From a checkpoint of a small multi-label image tagger.
Model: norm layernorm, num experts 32, patch size [4, 4], layers 6.
Training: muon at rate 0.019, batches of 64.
Data: 36250 training examples, 11.5 epochs.
Rows from block 2 of a small multi-label image tagger, named by matrix and row number. Rows with one number belong to one neuron. Each number is 500 + 50 x the weight over its row's rms, rounded and kept within 0 to 999. All counts start at 0. Numbers have three digits each.
After each neuron's rows are labels from the 100 images, of 14976, where the neuron reaches its largest size: "peak on" is the class under the peak; "responds to" is what is common among them. Only what is clearly more common there than usual is listed. The data: rendered roads seen from a driver's seat, with toy cars, trees and houses.
# gate: MLP gate (model.blocks.2.mlp.gate.weight, 384x192), inputs 0-95
# fc1: MLP up (model.blocks.2.mlp.fc1.weight, 384x192), inputs 0-95
# fc2: MLP down (model.blocks.2.mlp.fc2.weight, 192x384, transposed), outputs 0-95

gate.125:520456492601458512462468464521490515477425489549517437470549447478448535565448445575429489529456438528495517485427481553482467499537476514559449470429488523530488411500493556524436604541519546541566535411514554521549638565496505534555418443490474513458506476587522459456483469571477431472
fc1.125:465496441464441474486505523525552538468459475517503520477407429529452450454689483461537529481506521563498523454477530474446511465409552442460526409546449531509600577445469488579461491513445535487569468486467462497430513496532432552494408449523498527546490528404516523464512488586460437528
fc2.125:407423420490423544544501505523531564504572455444501484468497374563520457542650491486464496444514459535505535505483486555444533471417515423539484422531531515542573439450502526545490549581495545540519448531478566406424477478512554432401510446499452485562480463429567569462495516489405493484
peak on: road
responds to: crossing stripes; truck; bends right

gate.374:488486538609513622441460543484501595516479532441498382429501512494538433564471467421592447549467510559543621487543598509436556516573440465482503482538459500527514484494519392506423502502549541539433503490456478562529482546457450452563490548469518482456533602599469482540502481512462561439
fc1.374:521491484497473412585546509543486441470460491464514595500481495559464563437518542525378435463500568464478374446581427595494531517492547527476553527409623410553510496465484551528508547576410452394547474580544588463516509523535518509458506469462580484495512560477442510487460502495496490540
fc2.374:509516501463549391604555514459500493491510453514519492556534497458551443513433465381476496476439556519432455463524498564514571513540428577504489592478494583434536437509544502583528595516499565549454434624467448450625516429576452496641492461522505493502495516543483531515450437504473488449
peak on: road
responds to: dashed white line

gate.146:481526502495472522417469463506377479419543470489507507452553522532481565451359486467470540517464443510569599497497584429528468505499445480570552456430504477479560423495453493524439516582586526583424420570482411521389473524516521599553442518428522456519551510431478429470450566468480446453
fc1.146:543499466502546565539519533503588480609436512484447474533439585436562493608523484521649357519498499358498525443603520554486489475496548538506511518549483458495468451565520554463483480568468577455540503586526517479550496429508525455507549536507549463475546487462472404496417492451448538450
fc2.146:546629466483474454527490497484536533481461533585440469443486607552508517546436543597459528422583440475534590393516567427566430483541531426585510416530498566499475496517398516498458511498496584544505514546520446575509361498435454486474429494457497533452479388526546469513521491492434479526
peak on: marking
responds to: dashed white line; pine

gate.7:442412490578470554507484515488510557451581499427508537438505493574416582583494470423482459508551493530409514469456573479518518475456556428577564378436521519569554402471515556514487533532482479478535527536491543450494535463521492555464459433466383603545534518480511530480445500500514497506
fc1.7:537566449419477566490541505476469510457459514422515385537438463505510488503530441581518486556456561488566538501567472421435481513548449532413455653503424565574477490460434500475588533461504498543482479484504436485463519472495560452514444603543499495474509449525455405515476502598537538508
fc2.7:552522504512561597530481523499458477479466487549491537478545493436480507557508396484512499478524487512616479534485493515485501509403493452464606583595397542534581465465443525511528436468423448558484416467518358470433499505493412596550366529431525450511544496437514457460473523544423543496
peak on: truck
responds to: truck; vehicles: two; double yellow line

gate.14:495522500575421579550548475545506507461607460473537512435517594476525480572585472439425536508524481523535472584543484481462538550540466452517422559505476486446457514553554373421497638470523553439516488437541539495460536525533508455490440467488413564526578550508496496526503531554512496462
fc1.14:498457374619449446575491534525478578498614514510467532473552526394480491489527491484469511451439494566424596519597584443679427475410451506518545457469487505497522544564386552422594409491505451493509476431522567473499492447548582532518471469431476488422539529567532547517527597549570488539
fc2.14:526498453474453475401390559529528412563561504584394560558426538456530433466559511458559518472495475508479559543509546515545447490493599521472464491498554462474580494527467559542523527477560519431450403634541489403465407523490513538514515384497478458425470515544535564532436524450500494500
peak on: truck
responds to: truck; bends right; double yellow line

gate.1:503457535458515516467554566512602528562614542465483425493429504572426471495511423400501556517500599580461530527392489521581473488509518471458449509440527519461522530586449411476386575516463477490579579518460594445513467592573484463468495502454419456541518440416482522397562506484472566541
fc1.1:479476535508552530501503553529578466584522555443454469439479372495495552420484534436489547507493510517537577412526513496517603468495523481512603458327516384494429593475578438538454472552520440507470462525454484413482430585408493461459442456494481526502620562469486500493485446492556481536
fc2.1:505444518498505530460469596509517446597520540422480506470539376549550540445544520402468584510513441488553508482492502494510530447500543481429575453432479455586475522578546486545405430547479510553398438551418481491421462490535527438449484502507498577520544588481464563475444453460545615563
peak on: road; marking
responds to: solid white line; tree

gate.137:438553493506525487436455516547558595460503560455428481496410527429445536510525440447454546446458463565530546528520501597505452490527511587569539422467531487450564489533556524547508501538510404413415518473451536441498477534450439550511510497550537603440597422554502454509479456521502451489
fc1.137:519529559462586480447433535529471518535520392548473477450537440468542502554420411424516522490568470472514462596591555548539522464517435523403515526523470573506492532504491467548473535549534520419562438536516537477460462571545420513447447485475503432509474514531472544470444455475620431476
fc2.137:489520582473493466453400535470504467550551371568437417508450455426516531585421444466503539551504469488473537588518538498537591481484450460469533492510439509508505452487539468525482533543539491431583448560512605486490428520564413577442463556474489469467443464552473570555446485488572404497
peak on: marking
responds to: solid white line; straight

gate.216:466514577517417489474534536470498460563552545416505461498536518490508426606474398463494523544548497515479524599437522533554476527488545563496592455489427567441586491466486539478438570540516549491410551542481512413438469508520449434522396398541447565507518425692482515471482515451521451557
fc1.216:469519526436502481500470492478479445441549458498482542434457505546496435589461530414495513502505481500561546590475502448519371454526510560476508543462482481486471537443536518588543548512535621534427479464548451503522480429542457402475381542579508519514495509511564461580505503413543512473
fc2.216:573542459448558521510468444475448514524494420490477532530449656591454414471494519519538491530487494584400568542535557439563481467427463466507506480489547536452515473647496541525489594496551386485442430565596538541441501574478488530380506515488491475450463499459550451557584533613515509472
peak on: marking
responds to: dashed white line; tree

gate.52:519587558464450556522425455471545561508464424533493563429457480428366594506497584513515528527492418554479544463432518463419504512550535510447491543454511468488515406568539491507506496483476569501489415501457439494574434439547488495469506505555504459462473527607481550557500481511543530514
fc1.52:575649501433427528540442511479574456498436414490533535547501469470492512480456646558554556587519445514431501456485458510396476442535493479479516557414497473561458470511511471508499455562553506432500502483553451456588499468490510485448532555613492486432429543482493539638496510437524584561
fc2.52:500554519460481439473375548491495467514456433524534594532513517530473457539463564499523499529550500462321487492448579460519539597598505452481484467501580399617465573447514437533455543518489469521453541444467544514469508587472487543494517522531577483554512475567511533453475539508497538468
peak on: car; barrel
responds to: barrel

gate.293:478497542464442502548453542513519427534546472513578484553518432574473403519565486518587436441488510510486463496523537481464495580534479471490492505429559480581482538504449524490506489488422570562436535552531500478508507542604510457456387509436503448511514422476577373496518586533437506463
fc1.293:458483518603499495434520470461543501495464452515510541439441489519481552486506511435437541529493557527609505490479467523578611485499521485559543465508476513438527559448481430581472500520523486499500411438585482532456507471392585553532549545479462498536441485508421608521532403492520539558
fc2.293:501483572464609568488513528483490503540445475539539452418472494569572541556597487570491496463385519515515508497524594473546455558487448482499484505507415431484531499414524453522542491478486443571508509464516540576529469530432487497581504579542463528514491539587446465512497417520581602513
peak on: car
responds to: car; crossing stripes; solid white line

gate.231:474479510580538476537355437445562528492617475491529467472541629519578577473518560532381484448588498525580551459486496504505445497474532458429543505468534625397541607494426514458462541512513486480377497532557488427518487502488525453602466477484520491591490536514479527471497545430496539443
fc1.231:507550492491454431546554495415606463521532508442603531562492513451470552560431585501522451477550387522570485444496566493564499525558474598469513524452504525484439541484530420573614437480496485491440512545465609436553500481504495467512529417554457454569502523492538525513518491586503642479
fc2.231:481512411394540506547417477512574436451498577586459463491510499492494506602516438488589499459495480496438507512483539524491477553463557499521590505507460524579516478494490399421554353477394491451529594527446487495489480533452535570503503569448528499537596520536503472546480565566458547470
peak on: truck
responds to: truck; vehicles: two

gate.199:439551466519423489396422493513515486533492472492507501524504527505533542527504476418527490532504492445543482564557596610509392496536521481581479594423472605487604446482448444557426473519494516481433429547529439466494478565495489536484415424453516517538498592570461396538547518566481458395
fc1.199:449542513473374445478518489533470561420484538532509488506537453509498543493560517459471505550566443550567542636495555372466499489545407487503521481492369504480558544482455481445539552480532504547454436563547436464493442478479476451484468508481556468459449542425386481477480524598486563488
fc2.199:555422512438443476490462471500504491526460484475550565572512445491546520432477457520413466528500419512523549602514527403543491565497444527549431457548482474504581481538492498519522412479488451565488522422564454483516490311563524515559437430464470466613570471466443488530510566577487512441
peak on: truck
responds to: truck; tree

gate.186:558599561532510526494428402540491436492493536540465461661452437519413551451488437415558545466337484509510480455471530450577466503468528419493512505522488495437522472488505492445533554550541464458462536483520539511483458559493500440485480567461501465483452521413472475533515583535480461487
fc1.186:428464558575530483408465446501541398518436435464438540486508527497470622413566452537419522489483504474546550496467530563554512454446550581516506544449509484473533435456442504484557528605595543547497488478374492586497520490501482515518650436449596577508593528520441433430460395405535481557
fc2.186:424472457511488430545473469531466486529483580528536466546550485462542458531589449454491518547610504506405527568434515569386461581529469463530511539486465434459509593521468569608510501544544517521560550519478457424482516540554517494516598571514530489495508545465457500382451541496584472576
peak on: marking
responds to: dashed white line; truck; vehicles: two

gate.265:468527558507424535471435465474492516526576587501499403423378578431506578519543404469489524456530455527482584511486483457474470471521458338536521491410533553498570481519520519505463512530492508505421436526501435510518546454507450501389521530533447581489490481538503404514540504453427467579
fc1.265:403484470545473433518607511512536465518475554491465604471479470510440518495567468377547474430477434486465507559422487463541482496533468467650541494456450481465480461446521481540474492443465488448608562532529506478440522498445396563446509477514536572442542541490560545557527657524444552481
fc2.265:447438509526452444491573508483532508477516515486504638454494435555443493503524515469543415475476425499421557567382471506533473500574466522588530425457391506492554489456515486539552441479500477511521535569541490462416500593436440482465479554473519574510446579473535596539471567562481547491
peak on: marking
responds to: solid white line

gate.363:528459542562537430388482427472466527417480488502536524517435534489426541550547438530478426486480442600473525546527522515591445383439510515515449488411534474525417539449520496495440635550540529556495550508404569520489492580538445476454538528528473463487520513447514511534484475496499443501
fc1.363:532530481503483535508564527479472463492525483527467536470500548535504461466498518410480480494541500545534574429519464548511544378545409430491551473497528455505642512485432597427552394565452489573566419497457530434451518546501527501517547505462439524548514473491410580562606388547386513491
fc2.363:571459520438522527495578537486547499449511474565496473489511520441467471510558486433424489556511623522447440443484480522472538384510435554488541505577550459437460550483516610507550497579386526521554497562404519507469472526552536512508521521475485596601561476521526532492541463512495486477
peak on: truck
responds to: truck

gate.187:538552433404448550480521514551508562447431572577536576516525518573435505439441438500498529437431521502520549505439600449506533437516536478491482526571514485449423448501437498484530548465501603444523475572421463463508456559527547543555438422516394472514434600464491547559451548499442437482
fc1.187:527500457492580465516481543554458522564539511517511494518591510511518486470510442523495563461561471515570506574375492568550483444419603543553475517425510449460492466476528598499487593593485577447517605446551540485417443532524593484431461490438460465454514518570447488455408551514502539497
fc2.187:489431513578500535518616481540380481419505434481515535433508485427488478509553454474460467533527509550609522568584442508526475411500534460544535484519433513514487571554452523506461466465443478545485409522433425574587526512460540570560550492544496398494479551481465491505552495487551487549
peak on: marking
responds to: double yellow line; dusk

gate.250:507579470515662478463457537495453524557582525500510533477536438526509490504529374443478463537501558558557562482534476497499518553450565444516532489525551459455535417419526524521490445561483549496424398509451491574545487500496495604528396459592474529554456592486476414427504549544481437474
fc1.250:632491555529424439562505524510531504447509452472496475448445498517625530467558541581500486510454475531527507411435433559438561575434554533545577443539519433459458448442498467409495415415478483554529505507478526502527490570478488454516446448501583488508511505500516537428529474463509525563
fc2.250:489477537568561490476496539458521529495488471432505514618461439526381518564556535507480414436385461524499466487479527487489532501494530550488514383470492505502440492477560509498413593428491432568501460496495453601553484492551515557549502416534546473506471521520544504424450559532438532475
peak on: truck
responds to: truck; vehicles: two